python train.py --arch="unet" --cond_dim=256 --text_encoder_layers=12 --text_encoder_qk_norm=false --cond_dropout=0.2 --logit_normal_time=true --widths=[64, 64, 128, 256] --upsampling="nearest_conv" --init="trunc_normal_002" --residual_init="none" --beta2=0.95 --batch_size=48
Rows from block 7 of the text encoder of a small text-conditioned image flow-matching model, named by matrix and row number. Rows with one number belong to one neuron. Each number is 500 + 25 x the weight over its row's rms, rounded and kept within 0 to 999. All counts start at 0. Numbers have three digits each. After the name is the row's rms in percent of the matrix's.
After each neuron's rows are labels from the 100 texts, of 14976, where the neuron reaches its highest value: "tokens" is the input token at the peak. Only what is clearly more common there than usual is listed. The data: drawn human figures in many poses.
# fc1: MLP up (text_encoder.blocks.7.mlp.fc1.weight, 768x256), inputs 128-255
# fc2: MLP down (text_encoder.blocks.7.mlp.fc2.weight, 256x768, transposed), outputs 128-255

fc1.611 074:494527526521494505491482493518498505489482500513474497544466507448530486514469460473489531545476511474485532487478512494512486483487476532529483501509502500467507480455511484495513521515491513474529470553490531513508525538501461482496465521496484498490488497529486508501508534529523475498542449495475479477521479488459519468512486537498443486486451554515530518504508479504531535564509
fc2.611 065:519497457507498500520511488484508506518509523479517518545536492552464536487500503512511449486493466527516475517486511506512521491485522454473496485485480477520517531516508529510489481518521507550472548480473513507481511459496508472508541532498485520512519498453538484528487461503490512509481542489557509536473489510540475532508468457506516507516521472492461512519505508482479459418532
tokens: "sitting"

fc1.600 072:508468527511513488493518483462487515561453482456474503528457517514528490517478532471487506486456494481488504510527486498478439531512497526540502479499488489509475485528476511505468519494488503497501499534540502447516478491568504478495527514509527504506480470529474484499535499513509539472503494519492503463490527535539452538510501468486488454475503541449506540466507538518493476510485
fc2.600 067:493481435497514487512489486546526508463502514533506477484511497495468535471498503520527544503525535550496489505458538517527543513475498467467503508464500487472508498506491495512558461466485512478483491511462514516469498506449482526509474489480441501516499476481472490460472483469490481538510489471519520542474520469504510486513504537485536544498481478534513507535534472462480505492509
tokens: "sitting"

fc1.677 074:504486495473514495493497503460548498519517448461491522551476485490462523450528489535544501486478507493558469503508470463545494489484518528526493489483508519464525526505508518494514521505530500507556527519536487523433551519519460509508553509470532457464487486548537505503539527494495515487501462454497514521537522519506499498493529492500480475536437532472497510520461457500480528522510
fc2.677 068:468522516495495507513507509491446512486479496541461480459547511500501501559529486490494479525523475487483507494522509522477491472506482460479510508523505500510504473498495476518499462502453502525481508514456482484551485486503540491458457492489489527489558536454458502521470472476519506479490507523494476478506471498490508502492452508486516511459556477496541508511537512543513488489489
tokens: "figure"

fc1.266 052:504445526501440507481498502472465518491534476511487477540465489494499496527513463495452534521513469482521497524478526510560461515512533493518502497481475535514492498504511508472484520475483492481495471537479498495502537524492495509482503483481526519519525545493517494483502505526477481472451536497495482503521486491474497485456473506501481485511485536524487502504503486519480453482490
fc2.266 046:502570452493531519498511514495528475471439512501507525496528501503507507486510521449520457471489505516489477514507463496447532450489492506502493501539498488456475494511497501543501474542499530552507525477508526523515482506536486467477481500498484497511456469498468491499487487463534507538500465510514513506472495510507451506534500512488494534524513460481495505486494509491546494502529
tokens: "splits"

fc1.139 059:539474489515475463500492485508479519532550539528483529515519478512500512497499506532507496508510459473556477533505504516532508507490533530521502456452460517493499563501507472513502475451517540497543492469489531430518483515485460504455505490497501511474491502516517491472512503534477481464496502499502503506489506517503507462509477509493471556480507492495478540474465540490457495492567
fc2.139 053:468508516484531523487504495471508448525465485497545485462470493503479471495474492458495500497462528527483532482498493508492499516505482482479469516547545471524508471488500512494524527553455511527508505506487466580489490514492551523540471524500489475500498484492504506535469492458528511511518491513478483505549511475521514504473489519521528451538487513481528456502518444528520512499448
tokens: "splits"

fc1.225 122:522525512456479504443472497457537489540480474490495496505495495477468551493530521537512526511492479455533514499519516520523485514532521520518517463508514454477473526513482488508498503505487512460481451507535501483498511497506499451472464498485471529482480478460505496478527506556464498473527490481506482500543531486500506521514514536466502509531503519457517501511531535465431517502495
fc2.225 124:477475535535556484503491465522513548454447525522510504533505504523530525474503492481519435508504471548482502509521526512488507481484469509512496509519503510474476503471471505480488472502532463542495539495486508506559489490496494472484520536464525548507544535490493510501526508467521478496483478497530541506443476491487499521506522463542505475496542467517483541525464464496482479492528
tokens: "sitting"

fc1.609 064:453504486491531488491489524496539451481484544477486481460505506510479512494494487515462503505506499550507472531502452510507514473495488510533514476513513515457454500495470503491528472517546484561486511495501461526496493506527475513484532479480478468513478511542462524489524526473506459502508495450533505528480489509487464480579481515527501502532501546476498511515514509490493489498483
fc2.609 056:530497461485479520496495469520496559531519460508496528553476520487508490500486519505510454496517465420485512492497547454487486536511489471459461558477481477523556519491544467541481521481433516456465499515476489466479529510489499510497474505521504519502501483471532487489481497511525523512476504530477487491536503490520539509426516482443477467474502453516536508479513457477495509512507
tokens: "figure"; "kicking"

fc1.170 097:571491499469481548514490521465466431526487446467505513533491492504483466528471501498509518491494511513531474480544499484508488492484447517513462467469531514456525501543504512499537511513490473490519518553509545467514530456514445497464520511522458497497538548504478501492525493538500494522526474508529491510493473517477460510490488517495521536486517480503498525454503487488471497502460
fc2.170 092:453522498492530469461497486534501553460499530508496467497518499503512537466517518529483511507523520485485498511465511538468511512525528479515525551529450507545483489479505489501473485482481505529462439462493460527480473536488554498544520483473533546528452477497527516509482530468504476455494519512472507490533507475477519469486542503480465431491497494488524505566506497488491516516538
tokens: "figure"; "a"

fc1.267 073:518467492538496474477521504576503498479481489506497514488506506469509522462486493518509458521490498535514509525522522444511504460475520451519465525499450481538485551499501508518454521496543483496494481506489518478539530490470496473486508492508446491495503458510475458458501507534492481523473472511478476519526554493473503546514508535515463510507509499472502539495469506473480482538515
fc2.267 062:494539491468504517517485498418489472500523515503515492529511507530485473517499513462463540489506492459509477504483465529482499522519489561510523472498545532485489459499498523510553478512486548569517542503493467524479471519537502514513475537466530529544496508472537525482494510461499507488521546507541510517495461491508514466509503473517525491502508502473501485481519503533525521461515
tokens: "splits"

fc1.276 090:475492473485499487505464515566529465461478480515534468532531541507500499500486516500472504520502497518477500520450515480470520504467494468498502516490511495487502531510513488508515516550518523498535532508469474473492527509541479508455502464513508455526504485499493521512504495495476503507503475456500491478523472516505506529465539517525444499514473515518513517549494497493530528529480
fc2.276 084:530508498465450502515501534492477528536511545490490529481472473508467493490497505481475477540512483466539493509514514488514497514508499508516525495486459506500504486480496459504511456453494478506488458550551496517512474523518512509532524484496525543521424521510494520509507542521521482488492534497533460535484481486506507491530486505489513490510502502515467492468491493520464514459505
tokens: "blue"

fc1.318 090:525565468491498513553486529486556480482495513513483518481510485472527477515494494506528500545516485554488476495504517478499521486449512506500528503469493520479518525471471458520506516480515499494483508555526478523483503458491491514521507500555465472500470497464458527474497491534462477506517511553502486516540478493474509493512505521491519545472512529521455510507479480474497493502477
fc2.318 077:509462527513478492424505474524425539523498451476530491502493497540491511494514511516476485476487528444509535517500515510521464519512492497497469529523490494494494469527525536521486467530461504514480482439497516491534488513520507481490517522450543512536518495495536497520496498492538541506508506466515497507488477505534489500529497504503474449552493476498562473524485525515500465496518
tokens: "yellow"; "white"

fc1.373 098:463484492521465536501469499518479489480503485489504511540492469488510513499561507518487479519461488441477502474474498488517510484478517489494482486458465477518470503503483440472478462505474496515464483446491529496498519526502501546519505505494467484499483481498508520517469487494500512480507518456508498493511577528485508521523533512513531525529460501488496482546520509476512497480555
fc2.373 093:529518458531495477496517520533535466466495553538501475494465516524460514526457494458499513476536517508573557537523496516511487534502506530451474539525501542528494465507478536500528516495536461502510483510516479482502500503515536459473488493529502478525512546480518492482485507526485522509512514525483468505519472515525503461484443482472488518466471551497479526493492476562470480510446
tokens: "blue"

fc1.412 086:490489510509495458515457513513558485529484515497537499473514502522525501470527475502496456476480496476490445509466508495513520463519499511516484492523514521438482503531479512508491513518505487498524500508525496433498499504509481550481538515520528491516505493525518461462483508479528505495498472514521451467491473515518522543521521519510482470500495507486481555510476448487489528465500
fc2.412 081:490514480485472519497516504482460497490494491506444496509533466514506503531489521501507550532496484492535510484507505541497505520476514475495490497476514495548502503487497492463497493483469523480476533493475495509465472530474539500533505466487447474510496494455496537532519519513528480494539535498496530542515518471486507475492484501481501527496527523503546485498533520516501504522504
tokens: "yellow"; "and"

fc1.563 093:532480493529533518491504490445516500479464479496482492491521481516493460573497495446464511494515521485484491524530492515494488489467501500548488531512492489528494503525475532510540516528553512497490501495555515509481497536526520487528512520493494467521491517523491513479446509523491503443494495504530534531504466497523503518474488486518542500490512510496520452495499508445445528505504
fc2.563 089:478487499485482514498478495576502496517546552488495490528465519459539538413484521541507510476486510519503496485486538508497504525492479514464507482495485521474494500503509473455497462456455505498496471516469485505495473502494518481503526478501515526487521514504491476490556521504519509534506461482485510495510528481498506507550501528477480492497470475483509570512488461537531511509524
tokens: "sitting"

fc1.380 178:510477518516505477500487495537487534490490464499468484485519471484485498562476480479518512489494479500530512502472498509467496529458506498475488479484520516526488521518502460501512450515552492530505516528479489527467501519517519508561509491503509502499500467477502476495490489530512481472506511495533485496509503496462484498486515513480458551467481515474493496520540467478497531527547
fc2.380 180:497507487482473525526482554521487496509522481511455524516534538491486499499517489505498489497520505494505471504489470543484517456537493507552511473509514510484506487535518494535555532510486510454516526527544486514504539489467536508500478499469499467478497494504477512530495517508528496539516513468506504473494483496505512486494503478444483499476485494481488487477515482594457530519490
tokens: "yellow"; "orange"

fc1.366 081:479518493489488538517505467501506464534489467488509543491492548501474538498525522483448429517473498469513522543458502494500459545499536499562491510516492463524472477516546501488483495511480538517519486490461481488471500519522533508501508464529559479460486514474543498466482454522530522485528537426501531474525474477528522505503497519476532495480511514465549497494492502510503457477512
fc2.366 069:526501518543522507489537499458511507499496541522488506565510478502502478523493491488517529512525466507531474498519509466519505461482476511479501495492544497492519524502473478495517473554496475531454510508451514503527496491510492488490467508480435518506468501512470476533527485474474480494523473533532494523498512505500509511481467530524520469505468477509460523510527490514471526520508
tokens: "blue"

fc1.354 093:455519460519506537478479500441478534489496517515449494466510504506505475520505539486545517508468482511476527514505468467476544512498514481496451492503481520511540566488496500537515522491473508541480502475506510476522492501495527527454514528472502528495466560504526535489481485495518503505507504497527488493484533541534474492446448532511474464505504493477484493496472483500449522482470
fc2.354 095:511468496457484488503509455500547490503498478497509458490509460455504535467497531519473478524509508490516471505508517501493459499528480524489561529501512516486492459514460495469498483487546519511498512496518506449444496504544496516477496522503506459506540475521485507495475436505465488472491511470512480512506504496476516480514576490467507524478516477501494503531529489470537483506502
tokens: "blue"; "grey"

fc1.14 091:515489534516543488485517507508492533481508483475478502498478523455483467536458514515492528476520516464479488490484502475526482502524460460503521505493524471521478498484526511512458482490530478529490524496513493497489501508512462544503536522476527492514489525533446493474498451474502473493498498499508479539483463560488489501553502515503454511504457465498477526505501469526518485483529
fc2.14 088:517471467484484507519501447530546506498502508489497471492463481487506522471491482480508464521513478543519489529545471443501495514497545555486495500424467490513511511524509486503501499463495521503500509522476473482469523483500503488517476518509451523522526469494505474541499576501525532534532487496489502495472523496523536492443509502497529506484508552474500447510475521483523504507478
tokens: "yellow"

fc1.630 070:520471465490455531527503537499542490496508466532473505483490508488468508523505523505510494562521500480482509515467506501480484460496531525481479524512468477448493491483472490512486519517471500503501519484561485473503538551507487538461530498516519542502451461498534496483481517510498488504546514490513497505511525511498509506508527499473480466468511517480475532463512490471481524482430
fc2.630 065:497536506508480487458431491482465482512506499492476458504531479510517472489488504478529523452495458476485499483490492525513505504504466466492497503510531501524492508524485506462512525500481463492486483553475517455487467477501474471484499484510503454514539510486466496510495468514522518518450505460492471532509480490550464521488496503470497483523460493518498496555479526521521455506524
tokens: "blue"

fc1.36 117:476490536501481469555455523497507501469494449531508522529493490489506493519507514522502488483482461483495487494497513448503505474480505518503523456536537532440502534492513438467523498478510515519510432528452526524529520499483477516467496558483511507511515532509485526537503494529512509501544413465516542548468536504478487533491490486522481546522516513495483467508497518465498546529476
fc2.36 105:485489511527528551464509481493526507513527556516484495506507476489458483511485497496495491519540477487521527515516530536495565498484493458509515536451505473565477482498464543487496476514516482500483533500501464489465469508489496440520491470486550492481512473487516513458524488497519480476465535511476476488513454510501511444538529463487490476493503464487511512465481495509509465503549
tokens: "sitting"

fc1.398 065:517479537535509501484488519484518496506554494485482504522481495468510499495560496540519522489510481448488489497527473487460484505479508464498482480517507472479484527462505496501516467503563454459547475510495550538524485527501482516517484496509449496474499516446479507517489486481498492504517495472461478484530523535482507508464482511488506519488481500461517530497519501450535520537519
fc2.398 061:473537459477490493490529484489499480473476478538528479509524507542492531473474513465476462516521527521546543507515493490532509516498510505530501541479511509572504494504499537511488523510459543542437505502477465471495498481476511517456515522513519512516532488518519464458477491490491485479492550490494517530491520513497483492522487524516509505502536505509487480534494498518486464492485
tokens: "splits"; "in"